Rows from block 3, named by matrix and row number. Rows with one number belong to one attention dimension. Each number is 500 + 25 x the weight over its row's rms, rounded and kept within 0 to 999. All counts start at 0. Numbers have three digits each. After the name is the row's rms in percent of the matrix's.
# v: attention query, key and value (stacked) (model.blocks.3.attn.qkv.weight, 1152x384, the v third), inputs 275-329
# proj: attention output (model.blocks.3.attn.proj.weight, 384x384, transposed), outputs 275-329
v.203 103:492490469500478509515520464442505494525542493474501507509542470493462429493515501530474498512506506474535505546503468506485481499504486435507481522447505528466466507
v.204 102:514512544491465514499499500510562482437506532512504500479527473518502494518514508496481505455537508497475480489478476505453491450466453445512535516514512480532475529
v.205 103:470512450509490460542531494444510500460474488453454520504507449503474522507504509522541488517574492514517499483525502490491470515467503475479461496497534479482495519
v.206 106:520490501428481490448543473483542538525526545519493500480532516476488517519550499490481482489500512469516452474501520481490483476501508494508513484516501449529490530
v.207 104:475513463485498508525533480513513563522523531474517551491535497502525510534507555515545512518484485445511500491487557499502494523551493495456491503517522509520432532
v.208 097:535470514454479510505503469502508493511477522490466461532435468475482535514476443487517515520493482489457480486494518511478514509531520521524461452505539522491468517
v.209 095:490453540468475520517467480486487447515428533464493476509504466482484549463492510495507499508519487484510500512514514443491453544497550529478511488501523511540512490
v.210 112:504482462496530523493457467534482486484477497435523516533475501512506511494528496508515557512527557507475487471521469519490544510484512450512512498465500496490505475
v.211 100:514482519500483492536534525488522529488483480514520505499514508505499478489467486445515542553521515535482493503487496509450510560528514470511524466464477485505522484
v.212 102:510489522511523469482511453520503487471479528514494451490502531478512487499518490485480440493475501518513516493519489488536470474476523515498486560532468448511511506
v.213 105:508516511505468508562511518515506493526542510506502472554470449504477470497515538463469490497549468488510486463461476522507529511523487484505497521473532457478468491
v.214 101:525451520496525466531520471528480510470470541519513433514491473478544523527499472496461478436526526540478515496476438496500503527494523477518546450487561495481504490
v.215 097:493507525504508464513514464513501458544483533484493498532546428482502511492515476489530494466482496569488535534498463459502465486479541492480443502503505520479517507
v.216 102:476512487484488491527520503476523481514462533480481529470528530515518508524521480509492490521509439526485491475489515509450529500503487507475470496488504519537473528
v.217 099:497495516487539492529527497488497479472498531499485472475495501483476508510498470531525511513509505477499490519491470508430516503501535489476513501506505468482499523
v.218 107:544502490514487463519507469487508529491508486496497461521478535517500528473522486515517505486470495463501549528532450496526474527489497500548470508509525496512526506
v.219 107:526476496542484516539483472478536462474444510480489522507508529512496508489471457517478511489494512472524473456493472530434462471480456580485537515496506520491492549
v.220 110:527534482523467518502491522485513482526554500507497517492542489499510491487533518517501484529490531477532519518502507494511525503475514487521499483506506494510510528
v.221 095:483568494504517479515502514501447529480506531521499502489479482529482477474487488471498520460519539483448487474522488501512461540487478489522490492498493497472556523
v.222 096:489554509560504517458528532494471480477445510497443526511503488531519472494517503516532526467488467501498533453537517562500503468500493564463498481533480522467451483
v.223 105:494513513460523519481516473516528514510451497460511506505525515485486551502529457501507496507539508515506480478493492480488547480498518460493480521456486526490494540
v.224 106:464428476508477472513482500547472486495519492448527547444522478457540495477466497485518520535512519451504544532523489548531518449502501484516519452529471523509512511
v.225 103:445451470484544499512521501491510446493499495513517460507524482486493440511511496527523497495492479506506494511485499532455509509465555497553491489538519532515477478
v.226 100:506487539540502525508495503483492572510490467479505480510512514501479478490531501508503534500461525468504489480459497533568503455506493532485514508494521464493451518
v.227 102:433517481525517491483478499470494460520484478518494519523478474466498485488536521508498491515503534428526518564502524528493493506466491482532537473488503488496501532
v.228 106:498518536513498471514514488500480519522524481470493505481450504523451511452435527492525477471505486505500446502536533550516476498531545475507482508498540476484527498
v.229 106:510515555505458533479510438510486484449503500487535502559496499477506498483511517485516503485482505486470493495534520459497489492525480513473538507502501464521495511
v.230 102:499509495473526510477487485478483511524480473460496488545434566491524486509493479526523510486436476486479482483542464456495523499473523515482496490518510505457451513
v.231 098:477498479457470531475491512504488481496523516523497497504506512508502493523471437511469471471514507514458479496529486469509530531468546451442516514482488452485482510
v.232 103:453480523475509467497506524521525460467467515521473533494528484476459491507514502486528494441464475518479474533513468491513501504488472498501500534498480515508512512
v.233 105:535503474543520525549521464467544502470506554524503563488516509523481472507528483516472540530473509500519512523515481532470448544477458477563502536562486510490524486
v.234 105:495527536521480558478477493507468538548513537460498485493452488504475487527484507498517497459486501511466482508494495512488519509467465455517480542489568533478535487
v.235 113:474477486532510494518502515569516511513448477508461459484483542502493487466483481493508539463486515492502528476528528542496453461512495519491525507471481511516466506
v.236 108:484529484497472498482494499512521533472509502491526474513535526446488459501491463478507481522495476486476461541489507538518472509489496527506488499517452509503531509
v.237 109:515509470524525480460523503517497515469497518462533487504474492501514488479548494545528517484461502462504515503521493494486487484506488496512458458474499477524474488
v.238 099:554491489490549485463481517544532510505528519469494530555526511499512495512521492485497530488453559441498502503492517509448516495515543490495485496483510475487510524
v.239 104:498521526465490536519484489488530509500514523484469508513483474500546525508481500490482467534502480504529490474467481472493537483508528517477495520510493470452529501
v.240 112:451480485501473498510555487510448518539482467515500453505488505497511486487495465509507535481496487527518506520514521486497504503475478458513510470522500480491494495
v.241 099:492493515495545451488535502514533496458482483467511523507550493511532495531490499502513467478496529510479468486466530511501474514523485506510488504491534491446477446
v.242 107:499517515511527500504514513486500527488480508477498490529450503481495491505481522514514508506516508479475418494496533495496546488503506494518511480508509450496481525
v.243 104:512456537516477516491500486507511477488543471526508500451489506492531510495515436486516506476546496496528457513468490500513499473492466503489523521492518464521516513
v.244 104:493491516483534515471490444515493494564546503544458513496474485493554500508496482506561509482503481507489516542479506514512536523495473469508512491539490536502478464
v.245 109:536477494522515490535526495494534543502478506490468545500467480534510522543537500465494455485486516489495494505499473501523482496562484481508487495536504517506489499
v.246 108:444533467519500506509515481509498495516514480459542488492512478508536516461483503516520506506461488452539492442502543518499493530477522528495490494532503538492516481
v.247 098:531521516519509538524466462492494492429516474482486506501531468448485550522495522489504491540500512551522509485524478519488552495495527485471510555481484500478486520
v.248 093:503494489493525523496540498503485507468526469517514516517469502469497520489515524472490490507487488476526475484528512484485497470527506520459540531530508504503502466
v.249 102:487498508506530486514496537459510467536522497473491522492530502462499484527531474479468449494523547534413514476503506505509494477468537511490525458501484492500509607
v.250 103:531517498526450551454477510505523484475515474500450507510486518463531457493504544472495459526466507502515504491500491484539499473542501481520531470484528505500527500
v.251 102:482480490503529484516523486471488467506490547497467491482572532531533530513505499496514479487474489531467469510493507534512490517489487522493471486512527494502521459
v.252 098:484469466482525482492458494515500516480498530475529487510505468512518481503496489512512524478552524521507459474468481457498554521483554474511501499480546507523532494
v.253 101:541500563497482482524514493476508463524490481473476511512499465499530523437554494497478526484463471522461480474500541521525519477522478503525485509489476507489527495
v.254 098:489534522506511495468498529489454480485474500514507489499505489525464519473476539487526510503499532486508510479475488482482458561504447555473505532480458496488541462
v.255 100:487479504486493471472525524474460479468517488475478535525493522501439456478481480474531504560529476504492545564448464483486523495507490521491511501513474472488459499
v.256 104:505516463526481517485541511520485499480507540545538526515537486462502518493480523530485488514490542464521469516499525494483453526433482521482469473547525510508484500
v.257 095:503490494536501484467524512534495498488479516489475491542491530507516500533520470480549468510481433514515563501526476511554515495496455540510529490521478503501526461
v.258 098:516486514489514458542518526495496494517503446488495525494513491529524538500497505524503494525542492489545552522531489516535486502500532490443510540516531501490468524
v.259 105:521495489546486469489477520518495512509497519524481503515551482522519479502497516499531529496552510514512507515499525566484487532464520561498512469484496492558524549
v.260 090:462487503486497502495476538484466514549517557503511519490522511505493509520469484489465466492495511489477531444504521495490530501479474494477536484490530514528478534
v.261 101:479519470451483485498530499502544530495542518506529500467495472462490507534440493534460531539509438479523466519455513534476449488505494527471501492461456532475469515
v.262 099:499536483495529489504496480489499476516486451463499538501512470504520502518483481510433513552477489468494452527532531495545492542529489512481494474521498527514457492
v.263 096:492531513490522479479516480507546536526537476511490517514469531502500461508541470523547468490485500494509538490510466450521548489504463544455515488483524503493500511
v.264 094:492501480482519481530503496489537510518494528507503494501544465538499513575498525575484530505466481535510501504518504495506498503509448478489498523516476507519518523
v.265 108:545496514506476500524559499525525553469459518511506531506499495495487536487516509457510519497472499486466477499475503481526488524502518448483493519518519477509501496
v.266 109:522520511493514484442508482537536493506475484487496536513477557514485508472524484518525477515539532502557478537506469452476547485478483518515499480529473493496515522
v.267 088:539498474510509504494477543493506512496551521485530507504501505519506524520489490455519488452463508477541516456491509510460532538506519431516485472496522506520498488
v.268 093:530547504519505491503453459499495477498497508476466515538543502493519483452482513490480478488559511517484482550527509502538515488484530479486458506486512512481507487
v.269 102:469476510464507497533505494517493494467516486523466524514504456490552456509485500504470493460447497469509506504535476535538483503522480461484524535492490498461501507
v.270 103:492507504471565487498463474507533543478507496490521451509522517525479500504497497524533500482527465529500509528523495551553539502509486535468527463529507489499523511
v.271 099:483493502509503480528528533517511479492476490538496530533526507463470501501474493468512497541474511499497509528519499466448509500549480548513484478545518521526497553
v.272 109:509522463502489479528546522508504518479488508521502495516509517517516480507492527476520545478509497498462523471567484528552468499511450526482510495519523465533533479
v.273 113:481545463536464538511488473517491517476477514466489485461511521476469492441490493494503496495505539548525497502519513472497516516461528474518543542486484499546521493
v.274 104:520479543478563490492512489520494480553504476490509481522496537494461487525457492509458472497478565457485474552501554534487528516472500465500489495470515527510513485
v.275 112:531528475536530496548480543488527512491495501493493488458493493466531516486509491489503524519512522500534484484481530494491560541485492556517483551504525489486478504
v.276 107:496515508481516539529465489490464520495470525515519559527496486462549501526477490491501556529522487495479492485490513473466496478469498490495521496513511547505455501
v.277 097:483504524482490484501474538535484464432493502458545499476459504514541529462459461504498470487475515535497505502510531449499508452507537481542512505517552532462504484
v.278 109:467480486495482443464514500488445477506508496482503519486471499524501478506452521474500525461487470515483497454517511545461500527551494519484494508544485509487491519
v.279 107:476482501474437481470532508519501507494507472467492467493485511519456515478516474519472526487471487510500470511509450542439514517516507536553435483535479497533514493
v.280 116:480486473471482527473471515501494528527517518466508512473504435504499443538506489529475489514516495512489475457512508537511469482479435518492468495490489515494488510
v.281 101:468501494462527463487500484508498511478479432519500526533542512510479526457515498538479508533527494504526468530515501548494513485469504513523502532474497517433522505
v.282 104:505493510478541479518443525499488525458496614488496525541513474506477470529463494480525528473523530488499480502492482537477505492513494497520473485546508491533463478
v.283 098:480497512477503477507450469475511509516516509526478544496522438520500490491457519494525488508486517474515507476509517491516484472487467490508552526480514522478515515
v.284 102:529507500531528515529511489505511469505493495455494479509503498504459498499512501472521541480504529495515488506485484519504504472488505506498542530471515499458485517
v.285 109:474507502465490499468485511513461477474462507462537521517509494508529492566538482525490526473476549485517482505520444481461480461475507518522519518483514457515477523
v.286 114:459455507467532489491529466544501529500524488504540524490506446496521487500520490497495498510519503485482503525546503517551462511474507546464495449557462480439473497
v.287 120:506477534495522494515455537525499489485509496482519511496484562513495467458528499476508511518473522484516523486448475536473493498488469435526508508503483513491459499
v.288 113:510486549536538531522473491529457513457507528486510516525484500488501497505509476511515509467508492513508507471457492461446498483484511516511477524489478522503521522
v.289 099:523525461512506534504477539517487499533511524478491520501478520493503460473504487454493464520521521481504540480491511490471493494530494510508527465533508497514485492
v.290 102:501530484509486467491476478512509494481487500517523472483486468511541533473522526476495486497493541493499518471522553527497518488507535478485512503488446498516484523
v.291 095:513445517527480518496525536514572501445483537562464525508508475446432494435506484453499490447510544538509476535528477509456504511514475512514517488529501527512505455
v.292 105:500468417507533490441510497456545547517480521481455543492519496503495464466471520527492525528498466529529490452494451486507534510484500502539470523475520492478478517
v.293 111:517504477501527512523530490529509511518499542509504497505489505463508496512508490495503443504489482518499560525488520462500489503512499476478541492487516498503512514
v.294 102:500477518487497508462535528534496463497516446515471535470466469490465437495455481498475531515473485448496486494496469486469521505500504521524515507495526477469465512
v.295 101:493475500510508511505430475476448527505464491496496500524544570500519536531499496513516497544513532526524507525505538485491525497496475512469502496533514483487483499
v.296 108:474507509527525444485506502515482502519513462505512473503518445526537515556553495520447526509481482520457515481499481459506522525515486525495464457489495476516490453
v.297 104:512482475489526544449466524490508502540511521500502500500510529478518480532444496490491532545485490498508491470491518461566445492511552519481510506514464479548495510
v.298 093:537539520473503515515497498488450456498496505521453521504480475460489502462470501523479491498516503498515511513474548517522495482539501526452515527488510495485519466
v.299 115:539503512548511479503512542487485552514537505492488498504459499509474468490476496477460558483452481488501485539469487512522485501537497554511485480479509491527515485
v.300 096:498461531487525497508502523510507486481492513492536492488472448476475464523499503474507470466487513509533446480466467483472530536535487484536529504447487443480532523
v.301 108:500521517540483514529461512463476465476412537489520496483487497508474498535505525475535486497482541504500532499506552480500515495498505463521533465480501504481540488
v.302 095:536517477501534497505520486483454561486503505497488501506514477561497499527463526507492490495461486495507496437512505477488521508467517535497525493496461484500499518
v.303 101:471476484502513476478498492493489480534525521515514489495484468510503468523478514518481443505522468441491525482483490527539501471517491531495483482541459503508491527
v.304 104:529505519496495536539520494504540513464569505510479545456472495549499493529486518474509470515454485551485527493512513478492501515536489495538494497502477484505508493
v.305 098:561504469473510475514468540463523542531451486498496494549463496532522515501523493479478553493536503518511522549490538494473481525500516483476479496505534449510506491
v.306 092:545536463503515520528472498537535493501493481520498535498523531524544522543508525502538475520541505486522502465519521500479525524501482558483476511468539527465507514
v.307 094:449490535561454514523521502510473496500471482538503470494497520510518480483510467443507486460521520472512502504476503486516509500467472483507494524536512529511494523
v.308 098:515517522520498514512482495474534474494462510490534509495452487498482490513518564548513537502510474491508486482489479526493465524486497478498523522479498528505499506
v.309 099:474536512494515524525477525494481526547508533481518473514509462502494488484515519484525520521521506487519486517509517473522508521466490446435524522503482533471479492
v.310 089:500483481508490507462464519501501499479486514520491526470498450554521511503527523506469514491483495468515512475565515449516512518497510481471546520513511495508522513
v.311 101:493536506504519459521430511505516507490504476515489551545460520546488480482512494479526509467513501460514503490578518497511465436515534495521466481528458520474506518
v.312 104:506501501534506511455536498495511491569459486496469490501455524499480523503489500482484449487524517495486490513465493498542502507449474507472501483498536470534480486
v.313 091:498515452538509537507463519504488489514519481481481508481519507521483525507415505487485528545499481509473504438506465508503520498486487496512508536482503483473483501
proj.203 103:503534481531499516497449494460484470474471466526503532487493515485534524479471500467541526456479471490497488459502480480524512482490513485512507491502523470479466491
proj.204 104:517464471489537482470468487511494477544428487500497509547505489517523484489460481492496508514477524504491493495492495530498545507481493517478466462536440494482453451
proj.205 101:519530469492508485478502491482491441485493524527498501472483501482490514484485482515505480485516490530524459506501454503483497464496464480557507466523497470509516465
proj.206 105:499488544466521422501533505555508453476497508497499476460474509498508505489509498467494478524473518508471494504489529483486460499507487501477505506508526539453504444
proj.207 101:501526475498539500494494498497489488481528507484497512489537487507480509469537498470519485474518491522498505489530489505504511483497517534480490529509494479488500484
proj.208 102:513518495494477540512516495512515454484490530490492507498504506488499482548530500477534499529515548484494488501454495486529502477504478508481507488532482466530523469
proj.209 107:515483488530547540499476523553513527495534499524480493435488494475505477471481491523477524496509492540474533483476540505496543489498470494495472515483464517512541513
proj.210 104:460544477519532518490531479505513482496472471463491513474491446562454495473510451514509494520523466528476541494468527494518501513510505512454516502505485488534491475
proj.211 099:495498487501495524502475496472505504504498484521505521478473484514462521491518520528510551495467544474507531484462468486488522497528493484537487515497534479552492481
proj.212 102:505481519482453503505529509514472496515473443527488523525544482522541458494483485462496481436484504506551489510487478498483490479514512493484526484513526518473491541
proj.213 097:447500462510484483491492524507571521521515502529462481501503506480515488529504476471506460528525535529485524484483481493530457514498502488511483520474462530514475538
proj.214 100:502471523542495496497515486460504521539499516488507522483476494517549501500491518499504550534486450534494510526510486498502482481494529495474461500538525488549539456
proj.215 099:512464497508512534519492505487480475501519486477507512471473508511496498514506507505505482498452549501501519493498498489460460489505503466550569497519522491508449543
proj.216 102:506520516535480525470491520484505490495506517543523507516523494451522524454495495472482489502443505470507515455456513540555510494517480521492499494535482528481536473
proj.217 100:498497491531545471512486547499485454491509516501468561470493463502533456479487524505489532525531490512465497455505511515540534485524475491502496512482536460480435508
proj.218 109:476506518485447507542509494477505462519484486457491503526544493503503487549480501469462457485525478516533506491484533492573542455515530486507516493506516510488460513
proj.219 100:482525513484458510512488487525533497534493487461475507509515532495521473519507502467507506491507524474495466479491500471492487500492505489502495505501494502513526490
proj.220 103:486495501492499498521510487500478524517465502535487489520521473475494498513527496450477500493521491493489480485524507529470459442458496505525516559515527505498529502
proj.221 101:505559491538506490498503517506486522467474522494516507545472505540452503500552490511475559522483510475466520496482553522528478468464491525525516482469519495485516492
proj.222 105:469505464476496498507477556483478524544523498511459493524507519478526539535479451494460491491509444526481527499486541489480512512492476495535493485458457516487490534
proj.223 101:491498492515509508523525463479533521502481464497510543457531485483483519566536482550502483530486471470493511508487514504497475521492501518521503493470498527480496501
proj.224 101:533537507513533479485508440468519506484531533536476516507494485555511507460526492502491514503502481545513519453475538485492513483501456485514498537507478472496518487
proj.225 096:511503503536485468477490523451483475501483545551501502461484470491523522484543483470505511514495556536500490484474479504486511513498498513512510511522511489505475503
proj.226 103:544470524504504409474490535507509485481543510506467522478534504536481523516524471470532474506545503523486465491486501484526489506521487507454488521528489512488509487
proj.227 103:543494493527450492475498508454477499503495461545519508518492551499504523510475468522523567524549511492504486483519496503495514494462488510469509519494472512489482486
proj.228 103:499495482527476490494483513511485516488486538476530481516468466491539537495498484513510518508508499540523519473530520516491417495538496475504521512505531558496546492
proj.229 098:510516489510501519550514526477506499511522494508503513514459557487553513460499483525512478471482528526495542532481522477458500556544524515498512567510509518503495459
proj.230 100:443544492482477486450494477512512483467521530511500491471500539521476437514463467474525455543479517495534474471489505526505470516550502505487541502514463528530533507
proj.231 098:451487483501502501524492531509515512512502471487505524542535518494491537545516491542496494488522500508442576496511486490495485446459501482495526467473514534484499507
proj.232 103:483479505520548503495492472528494535455527536524477501462464553493526496477471496501490524556464500485545549474457485515554507474474497491519504476489478529490518504
proj.233 106:546475538508468492510518529522511523509500493483488519541515513487500503512471510483456510442513545498521485450525491485476524438499503532536474512516496498533540456
proj.234 102:496466471486475472492520486485511502483505530451517537465479530485507499525539469518527453539535484506480453510520467521484491467468561492453489473511508497499519530
proj.235 108:491504529520477504495496551494484546470521515489479526520522520489506516496516525490500486490443489495499471512496484473473503514546492477455505496505481501555487493
proj.236 101:527491512480531489488529510459491496492494468510460522529522486520558465512486552507490500514473524501491479526497535518479493561506475513494474504511495481540482559
proj.237 105:527505470485548510498501556479500501529495499475476474467586519493492482511547475505517497471492519512469526602515515494483515491449488496502492497515504525525526498
proj.238 099:524500494531472489501466507515472526486540467551529451512526543484489482527498505496528457484515507515491479513500501529491463500475490523500505487490519506526501494
proj.239 098:514516453525484465469515474527522476450498485506481453517533525491493493487505484511494528502490518502524530536515488510520474531489512485503493535454482517508477490
proj.240 102:506566502481452500444469488489495506515467516551525482487522529471503508487510489513499490512496487488513448482515566489543504476514504447531487504499491526500485499
proj.241 100:466508527463507499540514512512460513465513519492484480475481511524514469469512543535495529503519530492535488509496474552486491538492471530482493550500546510483536518
proj.242 101:498529498513476484498505514487498535517521469496446531477547508507529525558494540466480502489500520484484496480466497486518494503477483505509498471492547518507528520
proj.243 104:487483488518490495534469514533501535510509452492490445557554506549508477483527459487533477515485509455484505512490492465487519491530472490476487464508567556518496527
proj.244 099:491517506515495531474512532481517462410478493490473476520480525496468478516508507531539536448517477466505540474521482527505503563527474498519503525497466428532529492
proj.245 103:480469516487484581497483510449516523505482475515518536525552494487502493491480491505498518498508488526489526512496470508520446472500487510507492553524494490483466489
proj.246 106:522541486492516505465491500543483482485526537462473507513489489476526459499523529528501464476480512551533493520497471507524483454519480499511489516490517462514497493
proj.247 097:481486494483526455513456537524495525562493502556507482521485469502499524530512487494481512514535464496479476492510506487484470492489497466485481469477460530482520516
proj.248 097:496498507503493565475471484475544498505527480545480533497516482481534514446488539468502523467454512484499478514474479448529465520509492484480472448491471535457507472
proj.249 099:486545541501526539488490498462534512465530525479530536522489478524472463470572549501472502517502495502478456503473521483517499464514465518497492533488496502534506494
proj.250 107:512506507545502479483549488477487487489479498480514475513519475537457505498540533521451512529503490529514503490490563515515521475487516490481465466489524471523491493
proj.251 104:437523509466474505527497499532531469517472476502531499520492505529454534490482489499496506468540448458537506486497514463505504502454518488532530477489475485459477529
proj.252 095:470518492541463518496512473514438494490490497490510468451528501505461507558559557523458525522490503470462543512525486501511502479519489453481440486515493473527481541
proj.253 090:509475527497495495485485499531512493557524490494478490465557503503452503529484497479519493511510512438475513543511482536487455486483477471485524494549465483523499535
proj.254 100:557469493499546516505530475458504471504528481509476509504490433500533481482487472532503460482521503562504465475515531554513532509498531504517526536501530508473473497
proj.255 105:483479563486451452519525496501497493490515517469474514515512458488539516508508505501547472511502537492513536497469440460522522519520483476522507516519508511482473531
proj.256 102:487512514503479560508515492466509481504474506474504480417536492506489513564524485499469452466517491483540495535460487488474482499520503464463519512505453493544468478
proj.257 099:512474476463495514567520491517497510523494491520505518505508519490551513487532459500511489454513497483523484476478499491512506556586557536486513512518514450502510513
proj.258 099:435541571474498464491506471483517526523534520528498512516464498497487521475486459503479457478495479518509496572529465517535480494516518457487526485528544499467510510
proj.259 103:508508505484470459500529510517530458465497508486477476490504498522500477530510471505558522473501499486477460501478491510507525519492519507468460505495524474479482529
proj.260 094:493514456481523480470474509474519475553438513492496485496532479529470498528513526474527554473452529524494520503508466474523480504490500475539500520496517532471515511
proj.261 104:503480505527516482474520467504475505512534492510478521562469497530480449477480528464490536533527512529462509514529483474483471501479513443501511498523480557494483481
proj.262 101:447519489546549443467492530524477520546506507496480512466523495482487547491506469530485506469549466540543512522503448503485518508460521531488513495536514511461516510
proj.263 100:493511440452453475541530476454472513503472465513520524543493495440455504509487457526555513478520487501504488518488484475534476513508506487531503499496492520523515539
proj.264 094:510485465521522522476531481483496533512483537512500456496569525539495466499495483511506500520491496508502562482478473523494464533532508465530530491542469460520495484
proj.265 103:499469456453535478528491523521491517523476497532482482497494481511521491469488498525476544490493472510515487478516508525507509473543486541468479467524511523501482516
proj.266 097:515492500508460451550542506493516546485503512509480497514472476490531480502511527502498485484486500531488505526508536502463492510485515528518515491462506524484455522
proj.267 091:542473526506510536512535490473520463508492508514509490456540487505486506549469509514510505466536465431501509542474528466503534491512499526500486472500492495515513531
proj.268 100:453420512500471478532519541463501483517504499474531500488488525517471530513503476516519519455484448487473525464494480530515501482493479500506513495524502463487487505
proj.269 101:511509490479514489499490481501525513526470464511491500511535527509497534477492424483460541492544461511455511494445539502537475471481543478530498499490517523471536447
proj.270 097:483466525519510507527500488490469472499514516501508545438532511514490513530469510455517514493495519488533456541476469522533486479489496489526509499503455480496542543
proj.271 100:524553514479507530478520502497489519522501499476503509486510463502505501489475467479494514488524476541517528483515519489462516520517505514478497504466559475465479523
proj.272 101:523492512502543501512514473505507524514495521499505496466520498481470429511508492539444533522506507476502543529457567535511534500477548539561499518510507544520473463
proj.273 103:508509503449515520497476489456485482502473520499536476514512515521494522489493480541525513470506538492480463447511482473469500471494548471494460514478512460500536525
proj.274 099:509473501484478512530513500485496455495509463480512525501503535473567519506478498553533494503444469483518511450483471507512468498488561487582507490442477488461496495
proj.275 103:480497511502485486483505445516469521516535496532486473526470547505467511503481508515557503494486493487544475469529510493529481479525470499498490543530513520534504480
proj.276 102:492496533485542475513480508481543501530481435472466512531503517514492530523471474483528516483476472502520505474503495485532511504517516505503494478456494484552516474
proj.277 101:504498551527529532504543490501503455489475462492458490535505504519476514512499544500531509475531533489489474477520488532487501496499551469526530502525457516516491508
proj.278 102:517531458504499502500472451504497502463491529498479524505521486511508459504512503548502534531522462542521484488476462466552519533518538509504470495462496516439501487
proj.279 103:503548501511490520583501484529519512511477499507505481493431471505482533486497514496487505442533505502527502492536504503523484503483493476464467467503490484491522504
proj.280 100:516509480513485552511489531527512549482543541494510541492515478459456515550516484516520502494513535502494505483527481473511514495491558491543513520499510442536442512
proj.281 104:503524509468534493493460500475503454515456466483508518472477510485534514498517514512508489482487464453524468452473526506496554536511497513496491471576456473526504484
proj.282 102:482497472480476494532465481486512472482526434505475510495515477511511459508496508536488502488539501533496523502521501495501519554467519498468514500455517501472511509
proj.283 104:495458497519519544520512542514508515523477511476506490486530515500533521545476531504517502477496541479499536509480529522510463462534481480481478493487517496493541479
proj.284 097:458505453467524467462495472515503484495498493472512506513507476502541540485501511485491535509477496482491468475489528505492487511506525543488503480464523510525534512
proj.285 103:487468535540464489498477505475500520547510507511490506539492531490502531505479533511496487490498533492497491531458465503494529546473472498511487505493479490515448501
proj.286 100:469518470515497465503463525449495524507502480492505469541500475512462477478503529512499526518472505462545477498518483516478508496489460482480496497483466508476487509
proj.287 105:485504488502488506483464499481492519526477508461494486481487536508528492515516505526487489546491527476529530494541553534531511494505532495497470491444523533484478491
proj.288 104:462502506511541465494490513508467480520534516527540562499531486504491486518530485531483516507502483520476485480523505479513533506510512503466501476473507540570497532
proj.289 096:507478549498498501511540514480458508491496470516515491509435462508558539515503506528532542444505511489523532559482505514481512485529555475486480531507533482451504460
proj.290 097:518488527519469533514450521493514453492516524469492497529489489560515484469503505480469480503488490486504499465460498537499496504443520509543502479537528512527498509
proj.291 100:481510547494508529507490498503530509480488510462492466524508502443485537499463499607482489488516484507518501456509517542475477510504469522534550497498501480521503521
proj.292 102:496512558541483502476502478501494499534494492495493509477512499482525514503479482493475528531471448496514482488486472466473493477478492521491517480521517463464498460
proj.293 108:455534539481498529513494466512539534527514483474509521543454486510519487516471508498530489490496488484528550464495529490517507460497515483499487478505515523540487558
proj.294 103:469516485426525513500476475527473486507498497544512472509499471474506512504500511489481521502501494512487531524491505509517489502532479479499492517482502496499510486
proj.295 104:481529514478462516514511535489506512517529515464473525533497526456487470555514486502472479519535557518519548510502469506493444522527467491471505501492500517489432491
proj.296 104:506470458442452486509495517488516482492503530509474455542503516476519521467490514513529512460494491508467526459475531495494501460507486510511506481508515512461490495
proj.297 104:489536496461459498539562453510509508503487482552507482525495475510506498529434499501497468489522460540448507500530483499539505542483496538529496495491515480504489521
proj.298 100:502500545495506527445482470520567519522546483509490495489489482525498519467513482485507511505521475507523506505461526513494457478486497495585476466477500482520485530
proj.299 106:468486487514473552531514436511507530469488474526506409491470529474518476447458495510501489538492531539504523493492547502512509495461535459532532517490533441505530510
proj.300 102:519516521514496502497484467480533558491504504536505480483523496507492547468556522514528500487470523492510496515515533481491489491492483505468485505473501520488519508
proj.301 106:482505443529498532513480508490540520456486474480482504506551540543464508464464498506457515485494514506483511505508498508523533491552497515482494482499529494496518529
proj.302 097:484514534465451501511475473503512524527492541516524540470520492494499542514525503522531523520500486470479511507505511511504521493495501495493467428499509501534481487
proj.303 098:467538509496525476459519493505476510486468508527466522500518542449512481535484508483498490544540520506510507513478527479481493545517484505495514505514514503511524498
proj.304 098:539510462518541495482456490517518514489467524479464467480461445522535480511487547519500503472467524508471467558488533533476472461505480506534505451496455462549475478
proj.305 101:493481475500513517508538463491507467453525476512500486491517487472495515567529533507496505451513499462500518517485476490460499469468474492489483509498494531497573496
proj.306 096:553454494489480462514490513519541501504504481480495474547511493466498504486530541511539522480541495536531521496557475500500499463538542529540493554524525481510501494
proj.307 094:479534529523535503522429529500485487484515491495494510527492461455445478489504552482535495542479498477481488481543529553508500478506518493494494501509486459522500536
proj.308 104:459512494480473487514489519516493512506506468540477487499466470502496516490522470504514462493521530476532477463495514447452468503515429518471529510515481497506528483
proj.309 098:502494469478481528455509548480482465522477497490474518495507557476524465524504502527526497488466532489492469478514489514498523524520507522464518514449501529510473557
proj.310 101:515574486510491430486470455498501473472495526473513521486485503508489496537509467542527492527481474479489518527501479478488495472508512497554547519502488482491471478
proj.311 102:511495462529485515507497512526473491476492477491481526490528500445503507503519494459493513473451530507466528456509508463461553540487488518494471488495496488489535466
proj.312 094:460499505543469507502476486475473478501480473468531467493478427507543533496538533494487469537504485513539560463504471531490494515533469490515473467510544482477504479
proj.313 097:515473557498512483514480474497510511516483522483495484452500487481529526489540479477547533499551505517487498443498491562483528492485463499491489475468512511497483490